From a checkpoint of a small masked image model: 48-pixel images, widths [96, 160, 288, 512].
Rows from block 8, named by matrix and row number. Rows with one number belong to one channel. Each number is 128 + 24 x the weight over its row's rms, rounded and kept within 0 to 255. All counts start at 0. Numbers have three digits each. After the name is the row's rms in percent of the matrix's.
# convs0: first 3x3 conv (model.blocks.8.convs.0.weight, 288x288x3x3), inputs 208-211, a 3x3 kernel for each
# convs1: second 3x3 conv (model.blocks.8.convs.1.weight, 288x288x3x3, transposed), outputs 208-211, a 3x3 kernel for each
convs0.65 113:108103094127134119105102115135098148117112162117166141134101119155092161113163157107112110111122142108177093
convs1.65 116:110119118154124117134148121038151113233064166177116099115168116128145135136105132148140160129139141138165135
convs0.66 124:133122119129134106108157148186099131080152132096146182137136079116166124113127161123127141126130143133124103
convs1.66 118:148146141121131148130121111132104094144127040114120162122097152111174171172122124122110114135146140129110138
convs0.67 108:167145166154140111111156109092127130139171140186163118122122121130113127143138124134167110094135134112125119
convs1.67 110:206156144136117111089164148130118094101122130122135158113138119109147141135125146105141132129145133144125112
convs0.68 109:173149152126121111159114087138137104116111134123112100138128151116081158120105106112139181132204113141086162
convs1.68 111:122095133096109111156118140124113105132146120137083143122125149104064153108155114143133139091140171173104134
convs0.69 090:132130139140152125145122182160127096051085181158134080103124134132137154130146126104128120134184119176116145
convs1.69 088:095114130104132092108111096182143074032170152161119073114117129120131106107104130131153136131176138156133145
convs0.70 085:149106105159159103135118158134136130119087124113144117127123146107131136124105159090088134123120086158130087
convs1.70 086:111129109113108131129151062113067133177125102102155110113160147144093103116131127156124137136131128154149168
convs0.71 087:118120122137167123132108090083111096154068111109169099139126075096151098114127127152130143123206177142138115
convs1.71 091:157155107143118124096144144109082116202202089120116153124136092139102116161119110133136138102098142120169136
convs0.72 117:121111137112114125104167100159118183146091159099148096190099163125105129150113128140092136134091112129155105
convs1.72 116:125127108125146138090122149100149093168140117119071164122135151108144134137151115157124122094123143112151106
convs0.73 116:093115074105149143146098089162092127178084089127124142092206149148133150098127126118134131141146120131140107
convs1.73 113:086103162206207131140130092104093156160115106063102166140166123130106133158073135123139133132163110154144122
convs0.74 099:119149149124144140142105119154145126132098120122112097155164157155168195142145193154158088120127100120120105
convs1.74 097:128161105127113141101116125143159138126173133125124063105122125108114155131130096146135136116133150166128132
convs0.75 081:094105098102126107096085105119101119119150155133137120092106091084098081095135073157157165167120165180083167
convs1.75 083:114120124141145143121105117134099159056115123121142093078116092139128118141120136146150149075148089112147107
convs0.76 102:153113114135138122138102119130106087102159098124124109115145117111101110088150156122124147127100132174164145
convs1.76 102:141138079122111117137150122162146105150142134129121130125127147171112102140117128143154105190118130117148090
convs0.77 102:151145099132136103110150215066194099130066138095096128142103138119151138125107070137162118109148140096129158
convs1.77 107:100091147147134116118130124122174131158214137117074172166114104115115132105126138076094163146141154129078139
convs0.78 106:101168127163112121108089160045168102117179117185089082145109146119174101164119142117155112119109126083135173
convs1.78 104:126134114137121095107112153075165138160107162138104223153139128098167116112128078097140148149149141130123146
convs0.79 094:133132143130121067118161141085177166122125147140152080105106114144160168116148119142138141102129141138105139
convs1.79 099:092113124135112131120146105142117078112133144115097135119092139114107107142154114110123133116160118146095149
convs0.80 080:160147162128102069143141098119081132132147101131117092132132118138116136101161124075127165162105117129124109
convs1.80 084:140144142159126134150131109147173129112112143125156122148119181150147099135143172136126114120124119118112150
convs0.81 119:133117106129125117131151116115084131168148137149141128160113102059138145110145132120112147109153132111097119
convs1.81 110:124130127092127154132129137134083183162189093081255109113153117114150154150115104105144114129137130110113132
convs0.82 108:124145121113149113095182109137145130113116133123123166137137112103138107147149115174112103114135139129132122
convs1.82 109:130114146095142107132146137147130104112146118195087128047103118092120138126134122122122122130125165120138130
convs0.83 110:133149135116127135157147138161132117098128124148168131089112150164145081143145126110128121112131148135132147
convs1.83 102:129124156121128149105145132122109112110137122129139120135151110140113161126205186131116093088117118170109144
convs0.84 091:140129158145190107135147164148109130164126141090136143161160161127146097142135107144168151126103081102115154
convs1.84 091:125110124141101099109108134110116166159174142107143128126151148070066079134131092122144123099118114126091131
convs0.85 113:111145144130130154141135105136141122105134141157122134113160076157118135149102153128156117142107109125104108
convs1.85 110:143143077109117122136128134142141107077119148152137100147115124151089157130136134146142115145137117114135121
convs0.86 075:166093124101115105133135111101152167123109127125137112134145107168122148149125116123116145125115108075110102
convs1.86 080:141130108090148189114118116123102139150153159102114158106087104101085144140132144122117151144104117074089089
convs0.87 117:126155104120119129135086148126120148137134119098137143117120152141105205130115166139132106133117120127130114
convs1.87 105:125136123151119111146110103137121180140155094116103129092128095112134065105083088145142161140121156156097158
convs0.88 083:129157136125115098115163146140114124145108105117166097130134113140171154116117076120129095076113133131090085
convs1.88 085:141085134135148134118127099119142110157140084138126150124120160156080160134161101141112114068117136099093096
convs0.89 118:133116122118138155127107139109129158118096094109105136126143119171144154135121209110109144119116117122112132
convs1.89 114:155150141117109098136138135125154164105118077122013137078091149164141111187159142104147162128140140130091122
convs0.90 080:088091111103130110141113099105134094122123156122129141098138132094112104111102079135152150138139127120138135
convs1.90 082:085086084125101082070086091107153113138112117145098109139141121116152149117129135155126134103135127132111105
convs0.91 090:110126160142112126111108146102143086110100116124113155138112121119134113090166146099112130134113107156139133
convs1.91 087:133147150136126098086131110124143123129115105127103140139123078151128123138146115110152125146148123139121155
convs0.92 081:123098133110143101148103166156099150150100160091117098156131096111112113150121108163137099080108143106146147
convs1.92 079:128135112141125139114201118148130114116132087105125095118104112122153136152125122126134145131109175146106102
convs0.93 094:101092161109103095137115124107104100143117114075131130114140103113144101137123103068137110114129151134107110
convs1.93 093:145077189141131110141115101104123152117111119136136147145143160143137142138100096116153127119137114102115120
convs0.94 125:134110151092092155126088114096091165092215081128136115162094127165157120145142125152119137172098125158159129
convs1.94 121:139127133146140143096125127150137122163071170145119128132142099144089124117109112111117123165156127133144122
convs0.95 121:139098113125103111133155143074151077120185149111115171099107131144180131138141098121101124118154133140103158
convs1.95 129:109094129144142104144154115098176150073058165171090154116128136144120138114136137148156110111112155138143106
convs0.96 111:150135123125129132165151134155153149105110133104143130141104127152136137114138144139142116090118115132131139
convs1.96 110:091106120120139134147137108120123162118166091124120107149158117178108116140152117133088084160138142132133131
convs0.97 102:122088121172111093127130119132120134088124139152195116131130169116109136143107145133157133142142086125112138
convs1.97 103:119128147135120160111122118152093116134146151107168115095141141122146134098150126164137128129131125106136147
convs0.98 088:125149121129146161125123163129147169160104075101125164082148094098138108069115140138129157140149138163117145
convs1.98 093:160171163097132123108112144112104152160154168090155114161106168156108148118117194131145118110138156089133133
convs0.99 128:132134156100110173078157126099101159000252108130133081099123114150123105122128119119163142106102151110144092
convs1.99 119:122074161104152169101134114141123148163000255093184146159117128172173123131157128145125155113163141129100111
convs0.100 102:046086080151180186094055093145154079144184077137126128163118102078139065142187099141138126118181140094155100
convs1.100 102:181174121089099103137113129129139148162054163143142111137093123124106181143107094133118133100135136115117112
convs0.101 095:111141114091104108099092085169078109138122062117118144129132086154088133117125104156123128093084122134128107
convs1.101 097:134107120166125130165145131124117151091130113104212116129121120123171122122089146159131136121111105132151145
convs0.102 106:115091114144166168136117119118122119164135057103247157183121109119122139123173119130144129124130129129121102
convs1.102 101:117129132129094108121139159163039132113142128128083142121105138112095090117128117161147123140120152149119123
convs0.103 117:138111121148136123131144128132149104157180175125134086127175138163135151143135100091124140180156096125103115
convs1.103 117:110131114126146137103096139133116120067079109094166171138131128115119158132120108108135137133144139122111107
convs0.104 100:116086126111123158113121137101087172187126139139093137133103137150178162114120164117142104133157108147094128
convs1.104 102:144130106120111088095151125100161113162171088108112102159105155130121092153120138114121119118131116124119106
convs0.105 114:110124129105114128115093108110115140157107160109145139105129137113089113152138117132106155127082070116127089
convs1.105 108:173108104090072107121124111130117129113118130143127130114115091151118159095117119147118172113131136144148113
convs0.106 097:178160166090169177158136128113171154131122134129113117127100085112126103120121148137132137171131194140102093
convs1.106 102:132134125147135156185195157130133115111143110107088147121113121147089124111141102163130130102117138144164150
convs0.107 084:108086080073119111095136096162145155157137141115134121153150199134120158150140167136133121115114118109120126
convs1.107 080:104091065082106082099080096152114110090128123101134079163131132118157137145129148117149128133112155112136121
convs0.108 102:168118159111183148107145132102181154121221152121130132160135134157143130160114188112124150190068057138132157
convs1.108 102:134125155077096125116142124109130142047018130131093155110133119117148075134114096137132131171157083099125154
convs0.109 096:114148083136137093161114092117165113081125151236110079143119112136131108171118104123166103159161110073125106
convs1.109 094:109130107159168100162142145166131056102122159123106127129132091110116147145165119142136131152141117131114136
convs0.110 126:109124107130121102140145168060159160188079097168100094120098107131108153131150157099123092135104093133111148
convs1.110 111:155117126081125139136165164105075137000145112174143125123120128152130127129169104149139120126121128111117116
convs0.111 097:120104140154123146108088190167102137166115108087123111130144146131139131153153110127152103111131147151097110
convs1.111 095:094116107109138133101118105128133126166102095092125071118095113102114142109157129134108128128151157132106127
convs0.112 094:118151130094097102104113104107105140161138115104118119117132153096125088121135112142132115140131125156114115
convs1.112 103:175168173127124134114104119155125144137130080083138138145168149151189145138126167136139147100132129133147116
convs0.113 092:120115114182116142145146129170122093129127127143181139128077117155151139160134156131124100181088097119115129
convs1.113 096:141104108133108079126125159123104121117113152145165126088126133165101083136105107123134099159152151117145128
convs0.114 092:124132140131091171145122099097158151054142178101118123138119154123164093118155124078142146139146111116164121
convs1.114 093:167109134096144138147154171150124164101138163168123111143095110135112134142162130163114121172081092122118135
convs0.115 107:118138103121102126147129133114091123120113110141130148116133135151113143106119119118110151132126136111088084
convs1.115 104:114135115131111123118118138101127114150120123122133115116105103113136129152103108066111085165134122110099124
convs0.116 092:124149123133167088115156146130137123133130144144130132150096152128114163134128139116120159087114135118145129
convs1.116 099:121130127115107128125123142105114108140135142143163124104164122098147128131138165115110127119135157116124144
convs0.117 093:166151136112150109163123133050121184119151126101144090116084109146123103087149142143144132182154082064115136
convs1.117 099:105158156152103099151143136143130142157131137114111179115163156145090111116131151139120149135098088091132129
convs0.118 115:100116164134127122157130127072142106155083150154136120094138128120178180113152154133125131138089131151120127
convs1.118 112:139085088094145125119126141091165135096167118150124120130123134133108146143132119154141084112140153119144139
convs0.119 119:141154143104121149115102115125141129136160117137100133113162138137130132132136109124118164120116135128160064
convs1.119 112:144119135124073101126090133139102114135140123126100132116112125132137092119137139141140125100150131126177105
convs0.120 091:151125101103129114128109116150118184143104146099186117122108099153099125181084114127102138126138105173105195
convs1.120 095:132135120121160136113111126091110135047157137122161114095170116080161150101122166108126088126128144132140150
convs0.121 100:146144102119130126121122127119129089067117170090115142177069164163147125145086122129121110133126113153133110
convs1.121 097:130129173108146134139127143118111157144145143139161064153102109089164078081140115111130117113164148141112150
convs0.122 107:103121113107113114115154102158133120158126113183153152120136177133118189119138144126121147148102129092143105
convs1.122 103:124099144152111168111147131138093086123176116152140084122111144163144095153158120130132136106159093112168130
convs0.123 100:112090141126156107118124115134155105110126168158122125131090159152164126127120094144164141089089085139118168
convs1.123 097:118114161168130143111170104127090096075118136127122131137088134129099133141132107057134148166167141145082105
convs0.124 087:147116107164128137097157106156111088114107101162159148164135090097124135183101131117140130143141136133174079
convs1.124 088:164143157168114109148137108120117097149102151162147116092138097127114160186121150106133116145115101129125120
convs0.125 134:131132129119092129147118121126088173134151114123185138083106147117146093074110167151126115121142131130123112
convs1.125 124:111130119109143158136156140136136188120162093142116135153133132159136120152128152135111095104122137138138127
convs0.126 115:143154130113125139127130173109147130044153151146137096142104142153105132128105146112107137124126158105111130
convs1.126 107:063127175103152133117125119151105081126090217085076142100169118105120071104127118128127147131153124154145111
convs0.127 086:117128114091132132100147153065170191104121129125142153167111095141141139154151137146113098095171094113139136
convs1.127 089:108118153133145134116126117068161147155144143104094166110128117144146156120176122141149125166121129176106119
convs0.128 099:140127140119112114134143142106103163073151139117144094134135162131109127144084100125110139094116120118120128
convs1.128 097:141107155115135117115074104074096181138147191107099161121203148109084109119159107128156098104125160130128132
convs0.129 096:137108141148132122139146131122142102115093136100131154100136138154126137120122105153162150123057040131112081
convs1.129 103:150134118144124110101147147083163125189149142131123109146159144105165120177171123180155160065105095129130154
convs0.130 117:116113167137133118123128125031209163179098098175119108143077131081122188131154157107114194094144145166109109
convs1.130 125:124135137109116123102133167137132092141169064089016255126104100113100171127178096152115121126120132106134154
convs0.131 125:114144121130098161113180118130136120125133097135117140111097141105155143135110121107130135148106123130116129
convs1.131 123:140190150139043147124163086137156132111116153105135125133140130128158147147143118141148146150105139125182130
convs0.132 111:109129108115121107116125113123159107131161113126127120108139078166104119101135122112139094123155125129107117
convs1.132 109:148103155126132127091122145173126193127102191224086197062142129118069087143100126118104172115127112156147106
convs0.133 093:135130130125135103140122112090146146136058125148113114142140167124090152136100093127141104132126126116093089
convs1.133 092:122140164138105086129108129173119151149147147085136086149128110116121139107147097184157161091139100096121128
convs0.134 082:142130122137089132138127132157122099105095096174156130131150125118138130154134114155109157160077158121081152
convs1.134 085:142117166138147128130121134160135090140173107146109133157141122143105111117119163118112139130148081127145124
convs0.135 110:099128116137086172128142112119103124121169103096115165146115132132130137147153124097140122170115135131142140
convs1.135 108:096084116143136142130154149147122090102105127130129110112128131160149162113144142107109132131133118118138136
convs0.136 087:118158115108113106173155094140148132138127141130103104164157127167131131131100117131139155127123143105113140
convs1.136 089:147126084158138138128158168138159099127083105097101137131130148145113121118128144118123126120150136078125134
convs0.137 098:130143123150139158137092131099161118089146094089136092098119148107143123106152145146153119140137112086154092
convs1.137 100:129150139110098127122116109168067169170142146138144153095136140122113176142121119120118163154114119115132109
convs0.138 098:115133087128155120151112159097110118087089130137139134132111131118129152144108129137144108111171144112114141
convs1.138 100:131137137145142128155137135115112127085145153146143175141141085120137151146148114123127142132125146159150110
convs0.139 102:162125098103133112158127180117081130107166102094115129100113111111105107130117118158133146126130123148154102
convs1.139 097:144144155119124144123145116139134172122094096117155091087130145137108123111132130142106130126157118092120142
convs0.140 092:130120132096081131105096144116188104128137147098131156132123145115142106137135085140098120167095110120101132
convs1.140 096:125125147115124128099108119142108158128114136164094077124164139115146105113141147106140174137137106113147126
convs0.141 104:078126094088108104117130145105157132103145140074135176156096124126095157150122143121177093108185139083177136
convs1.141 108:146160096140188100132139105111112133148139107125113120114146150137147146139147158117124134108129120159127101
convs0.142 089:131137144166127131105138153107098144056108115139157095144139116155104110114094130110157123138099083170133124
convs1.142 094:135124149122100129125127137137127113185165229121183142148135168154107124144117154120099078179122129109132120
convs0.143 072:105153103128073101144128147113108121135119131136133105137094086096110134120118100162133135141118107147111128
convs1.143 081:132124129159171132127127136128086126169133127112134158144127167113200109148140117127155120142131128148181151
convs0.144 104:104080187174116132147140158080121156107124136174148152171107145158106197126162102127105122156131141106095135
convs1.144 104:157175166191133142168157185096133120115198113136077121097128134118111170097187161115154148096140129141160111
convs0.145 106:136143113123111127126151128144107085144179099179126125107117119160137150129094110160131150136116076123104100
convs1.145 108:165144130099150175107147123114160074158082101149184081140193090112117123163147107114160118148130137109148125
convs0.146 099:136129146112130146125141112128125148116176131115158109090112119124111163122079147134153102143141070145155076
convs1.146 099:132133151125119127132105108141112154095136123129127129115100133113097121127114123138128103133135098129119128
convs0.147 097:111133144127108122135125153133144116103105129096121176120128074124147117094146145148123145126074125085065153
convs1.147 101:124079148117120155127115129101110178115190164117106128121134115128114145120124148098132141108115118100147121
convs0.148 095:154084106129113100097109096123136173210115102141092147134106147127145151115159100148134123137150147101098169
convs1.148 098:095098116136124138151133144123148080148016169079168121124109128114161124141136120083169155102128137137127112
convs0.149 109:156140100110167138091091147108150155133112136156137078119131119138131144161129123102114154124090142114162144
convs1.149 108:174135123125097140121160116184124126141166127087134125133118101089150141131091123121112130120096125141144105
convs0.150 080:165125138130136131147140144150117145123139137125097122136127090131143103121117133146148135116114094099139126
convs1.150 085:131148150135126120126114113129188144113087110117142131131126136121159132146110148144090110100036133146112138
convs0.151 092:122161152118171148142151112078172161173152174102122083170109118121139090142125103130142132136122139116126163
convs1.151 097:121131160117139187126163135141108178087156084143074199117180099125130163120126116115130125142133108137126124
convs0.152 116:095117123125111119086155115109142151112146125137116134130151137125182126144158128128106119132090141120106155
convs1.152 119:127108158131133119151137111117156134127125110106102129122111124128073155109100128115144129115158122103127156
convs0.153 092:110153135126112123131119145137108129109169120160102128145134142096127107132130110125151070139086137127118171
convs1.153 091:116160130142133134140114150138111146124116138166184116160125148085125146131133120089139110063130109181130170
convs0.154 119:133125136182125132118141123172192118132155146123080096136136121152154126118124126136138111110097160129166129
convs1.154 125:158140123086105122141148154141157136119081104135121121125127136118083097137112136132119121127142132143124125
convs0.155 093:123104114150100131125150115149153154151112121128134129109116149115149144141117128123141127124095153127120119
convs1.155 093:134115105144166135158127104124132098102147152102147123121148134108158161095134170121149155116155120142094133
convs0.156 080:107133133155120139153155124194167029111069130133151109126110144163112118140119116154111160062132109121111092
convs1.156 080:150108122133132091105106103148126091111183214146101112149104139120137138110163118122083128147108105104111134
convs0.157 097:160159143155102123116118129152129148137127123096156131148136155094115155133146109119170142168139144131152087
convs1.157 098:139107132150135117116133100103095121128107095117127110106128149166146104073079097131112129130122102140130128
convs0.158 092:122131135153121139169112112170132146182130117120134118145128125150135141128079131138136129067146164134135119
convs1.158 095:134124120120150109133137159139133135118127102139143163145138136147133118114119087149132107088126151155120117
convs0.159 109:148147220191144175083094082116127131114133098157147132137136158124110110137129116144156160100129138108116128
convs1.159 110:099126130255169175144195142131134141104078095150104122143161128136144139134133154145157137150130116130172136
convs0.160 090:109148145140144118102096119150124169129125112131121128122133091135131118159129124106091170113131118108153119
convs1.160 090:161123136121151126116112183130120104130134103078118084122121139136103115118118127124123088150160117137149159
convs0.161 109:097156107123153087156158073119122135110133171110126141094137093109110088133114116137108173139110118103127105
convs1.161 112:067099105080016073080097114100141132112141116130120117139150150139124134129162106149119116116156128116140144
convs0.162 085:148146086129129105153130113143152180101101114123121103135118139166143085124090081127120134097098140141132088
convs1.162 084:132129113121137108131119124137132100156200148046113112174160131165130160109108098117115136113122154095131139
convs0.163 108:150146133114117062150132206119114139077133115110119138129119133211138109142159119106139129130132155094140123
convs1.163 100:169162165141122128126144125097149123103080085164176081134116122130111085122114136155145146137117136112127118
convs0.164 108:111090094102108154127113118151115086143122114074105160130133139130138109133167148113187148119132138168106097
convs1.164 104:130110148130156136119114114152118100169109127113161118150129117104116147132098120128170118145127119131121106
convs0.165 071:134121130100108107128151105118115139149140102131149113100148109159123142144121092130118137108134137123135091
convs1.165 078:143092127077111125124155152128120143116143118092092152131144093165116122114128141172129174141100121130137119
convs0.166 122:122096098116114159143112111082135116129134107119120119147141097150168152148164138137146124137145146125120120
convs1.166 114:132150116118115130128131126108175134162088112091143169169150130153122122127126119141135152134125123119119115
convs0.167 110:120135137168141123144167112196057121143058116166113096133118157138168125179149137140133118096131117116132129
convs1.167 106:127116148134149112118099145139046115148139102164115127105082116104094113091137115091131155082100138118135131
convs0.168 088:121130142117137131102126128125126133149106122130157112141121122134110113118164150110125093101121048113122126
convs1.168 097:121152133141125154123124118130124149138118161112138129106109124117105157106141128121114138148117141107139121
convs0.169 104:106135141142132095116114124116115096143116138122116116108141108139132142116125147157122152144123135097135174
convs1.169 100:107118112123146110115127107142085119094132110187144132156131115160165117147091153172116095139127152109146103
convs0.170 117:146123092134128164078147143183132125113197077086138084119144097109091120107111139171102172137108128132129085
convs1.170 115:120119166105131127165139116147103121182070148172152051122141136118141122142113170144138132160143130102126125
convs0.171 091:127138129135116154143155154100170111148085179218094159127113148119119106136096113108178128150132131121070160
convs1.171 095:110131124128148148140099158128154093094203110169092199156121119116120139151105114117177116144136091137105131
convs0.172 093:158194136182106141107139096148120156165103088107147111154137114144115130124148135172113131126076168093114098
convs1.172 090:156111101123171136155107147146102148168180116132117127128115129145126152135134111123149153101112161126148111
convs0.173 099:132109098117117097124105104143082093126199128136123156130107128095108104111157130116128132120136106136151134
convs1.173 095:122110078114127100126149159076176139118074123147138175115119142145150107096121121101122148111120078176152135
convs0.174 093:128124091148117146130111144070152148140131090060097109167127157118128154108147108128108122171142130119120113
convs1.174 094:136153118131117108120122104139143220164138159066100146142126182139085120120166098124072120121105111126133157
convs0.175 109:130155118127131144137134117152114146120106115095121131126140058108187060119142129116181114128122145096159131
convs1.175 102:138132111134130125099154149124128148124148118137144136134111138148115080129133143086163131114145123111139107
convs0.176 112:158122118160096090141136175109103180135125150135105157133116125117089149164126140125107125109128125134095157
convs1.176 114:081119097158148101102171136128145109134130115113160106106132098121140140129111134138144142154136151126116135
convs0.177 084:165143127156148126141090120156145157161125159156127115079130124152129119116129145123145140106134124165113140
convs1.177 092:098140161139107104151108117107149114135141150138111106125126159132077141147150169120131121147145144101111170
convs0.178 091:131123104101126115135160097125110101122120099069169114113107090140102094162117047141131092093132149112141113
convs1.178 093:134122132125114135132130091166110136128140138184170048171111124149138128136137117159144127112120119151109165
convs0.179 115:129094130123114081127130115176049069194117122150148117173121096140134118145128135144148136153157105124109109
convs1.179 107:102081153127099135109105153141114101150094150167173090149092155159151124150187128127116105154139110129126128
convs0.180 089:109101100101127127170141102079118132085096148166112086122132168144108106146134097153130070122119099112125098
convs1.180 090:141117107125119129136150099141117119100139136124143149130143094131154119116135106120099122123149142155137111
convs0.181 102:116111145146124129111129158184105107123146103126131105132083105164128121123146130131114106130150149103149172
convs1.181 110:117165152099146101156152161161127109101123175148170112103132165121152099158186155104124148137115111155145115
convs0.182 093:098104124112114134128096120106098136091144101150178107106144128138104133093171147145135135121149115099172108
convs1.182 092:107112126120149140134141142149120117149188146112134155143092108103152141112158113112082136146130145124139128
convs0.183 084:105130156106107136114108061090105148110056084134117147114125120124151133108113138106129131101113142132117176
convs1.183 086:165122124129131176091101108136047086083109115162147158113162086128139117098124111114146127132142161148123148
convs0.184 096:127149151132115138114086177103132139090137121147120152134100105133096141131164093096110109105152126131085111
convs1.184 094:072154155152104125126134152049117135108124163125138083148087090125149154146124140111156113168118147110128135
convs0.185 106:121108081131118146112070113078141113111086129217108199112124098097140085160098139126124117106124115147135131
convs1.185 104:127156157124127100139161120098170065172211175167137136164105165134158165115151144152096124107128133160113138
convs0.186 102:137103134126133123117128151114134136135169105172073068101143120123116110155130131125157150128082163118114109
convs1.186 103:121143137127117104131147139178144110101092131124085139111162126115128123111165118159146113150144113133158126
convs0.187 083:118152116139135152125076083089043128125084100127129126151112143124132110128115095143109143117124087111075114
convs1.187 087:111154148136109118134139145141086129111188122150183109102142120118141128141167141153169169162114108103131109
convs0.188 097:132104154123132153165132122094132113151188096142145140104093144141098118119112131141089120157122129134113177
convs1.188 097:128154080104117123098119133161108128101099085156076194152125132154109134139137172144123148129105119155157110
convs0.189 111:137154169153142120087133116123118097122168149110130118143161151134147203152157124137116112076112135171164144
convs1.189 110:105130101117127140138147151110144155111089139171170130098118116148110143139134114113129137126140123132143137
convs0.190 086:118108104116132130127141113121113120098109126098142130155119168120118156114126122150118125119157112156104120
convs1.190 090:144124144150128146135126133107129160177143151127141114128084156123154144109174144120138120151095128161149131
convs0.191 108:172099100135084140118106130111116127163151109104157155106138141113135150111138131099112106164174141138142125
convs1.191 107:130136137103167124156151128147122157138101088163144152129129121112109148114144135133130091112070087152147164
convs0.192 082:150131120128077124120139128125140119093108155136121159117138146145120100132149149137127124129078106113105103
convs1.192 085:132167132126157117144110119102101122147114160134104144122121107121062162112129151128123134115151097144100137
convs0.193 091:142130129109104124116126119090115082188143094121111145131077124086106108085097175103131122136121096124111145
convs1.193 088:141136138105154135122131139122120154147128074145130185180150220162147139150144147134143143125097122139103143
convs0.194 106:112099117132138132109108104173136088119159113118157159152166140109152122105127162106124153099091110152138146
convs1.194 111:113112113118109092114136120138153150100073114157132132133083135125111117116120135161146159073094102116120121
convs0.195 102:112127140112106125119109108139112086088118147127123123084107136130124111147113110120154158117110132116069135
convs1.195 101:139129140141133141125131115113139127112126160060116146106126093089160108115104169179142154148087133106127156
convs0.196 099:097101131130132115119133098117124147128150114118155129109082109144105139127141125101134151133139141156142114
convs1.196 099:134136162123145104135142149154114115178146097121139172096137106125135149146150113185117122081112175122142119
convs0.197 122:146129142123080122098116102057156144099080170148171141137126102137138201138110088122106109119135105125128112
convs1.197 120:141156108141103094122101131095071129136147168209185015140146157144145107134105201137127120136125123137124142
convs0.198 092:139164143092131098112147169156145139109141123118125137148117126162125086134101059137156113115147119116100096
convs1.198 096:086116132117132119114128120149112147138113172102106100148158102112086108124087139142118102140123149130103131
convs0.199 094:117153154116167163160117148006099139115088170140135127159172145118165209127135119154116146106161107152090127
convs1.199 094:128136108136115184152118117133145067120137081132096042157142130092124132125095129165165132154146140106136147
convs0.200 091:105130133139154100127134092160126133085149127115151141122118084152108137124111101132119117109159131128132111
convs1.200 088:126153117118123105094130150142097131137145094114130160133150101093160182160143130116126120122138184136119145
convs0.201 105:151097130079104094109164175152080126168113110224131143129122155117151124162151120148102120122136126114106143
convs1.201 102:208165108094097139175156117204131083075112119144145107106137115149075099110127158107177142106118143099144162
convs0.202 094:135088140148154154117084152116132093117153123133142152129157171120121122117183177123109123143136130130076188
convs1.202 095:131138144099120112162130129082127118125070152128130122097101088124105178098120153104173119154147134127110114
convs0.203 087:136117105113120140131114135173107086112092142106115141144119099121145124134139106117120141130098077170144102
convs1.203 089:144122124126123112102117121161144100093162107116074109144131115120094101137068128131091103152129155155126129
convs0.204 096:129112128100150110130146082153079134152084123130161151121106133127092111123087114148136110137140134102158137
convs1.204 098:169131132126133133138123171100117107148177112127169144134168132169140095144113113112102143107130108120127105
convs0.205 103:130142160119178153147127118177155169141141166166111135136140106164124118135150123113099168119135137150147142
convs1.205 100:146126139116094115115109106102167086117096093077087066146104122116135109135115091122135130149088149108130134
convs0.206 105:154144146120138127133149149178079177091133137123152113181105134131091144118118112128103136114125099072130104
convs1.206 109:143131131160137129115103103133151132142119140132098141125112091109120127139137098128124123115096124124167115
convs0.207 108:119146161112130134138111141145098131045159206110183063119089141107112110082120089119130142092162146135169101
convs1.207 105:110124139103129151109099133193091127016126220090144110134125160127112092131118144153108103117119121133125132
convs0.208 108:114151078111099129113111136108154109123132125161097122137119170134185161119180141141159126085101108145113153
convs1.208 106:150123105128131131118101107129123134108140099172159126152193150116150150071129150141138139156144152126152136
convs0.209 089:145122118105089137145122125105148165151170129116101102119131123145123096102081110116125131102110141134080101
convs1.209 090:132147126124108161138120101177150122152112084159125097166127094178157118125114117147139127147121152120129103
convs0.210 095:113119097137117099118137141160119125116116082112118117105124124135138130137115120155120122134099137101104147
convs1.210 093:095148118147134121114152127139121146146109138124122065126126140108109108141137126140118123124161133143120121
convs0.211 105:160115152150134142143108110104149084129188130151117130110102151136112106117140140147158160083130101100119131
convs1.211 098:125124147120124134125095102128132091102104143139133189130117135139146107102116118093160154134047078157032075
convs0.212 093:104146131095124179149156136125122164149111117103133086087141132148124147118133098092109145127100150135139088
convs1.212 095:121121099136140154115094110150117137122117136134158116141082117125134146137105128100126117107171129122136148
convs0.213 099:151166147124166150182143172112151145125150125155123089124139142124128149122136127099129141144121149157088109
convs1.213 102:110125110080085158177121094164137125127089170136122140141096101134134138108130123162132136146143124129091127
convs0.214 095:148121117101123112131113133095141130080142096145131125146141155119108164148103135138136139121122133081107132
convs1.214 097:153114125141119118172142131093143132129150215090065173140149118136135115123132147128117106122149113136135128
convs0.215 087:090117105133120101149116140132127088116150104148113112117164130136129127117096123127127086145112144121145105
convs1.215 093:136129141151148111156132132086095128154117154124117122116072147144121108139104119147136144119107131133126116
convs0.216 089:114126125107162138122106131177082112136164110073127061140140162146123142125176148135156139113119138097148108
convs1.216 090:161152132097091134130142129176083192114097163176165078137157161135140161112105117115156173136155131116122103
convs0.217 138:068120155147157092151120102068107145125098095174138119116149107129117179112135155109078159140129095117125137
convs1.217 132:131132128150131076139125097133168136097129146194063044175126128114118134132140142137121129118146121105129120
convs0.218 080:130083117133110109135131140104150144168115094102126131114159144116113089100093070109107121102121122143102196
convs1.218 082:124130119129103092110138128099110163159154097089095173147174124183146146127116151101138127140132121148134122
convs0.219 100:115119119154152104145118130078165098142145154148166117136108123109109134130147084134139128111094137127124134
convs1.219 103:161154101139126113145138108143106107107124119155090168132096121142148130132125119130146102116126133147121132
convs0.220 100:120107133080126095142125150144108093174126134101078151132118117121098170068103140123111140133101092115105156
convs1.220 103:117103128132125154119142132111144153112130063147149095128138123123105101103145160097162120157141151119124138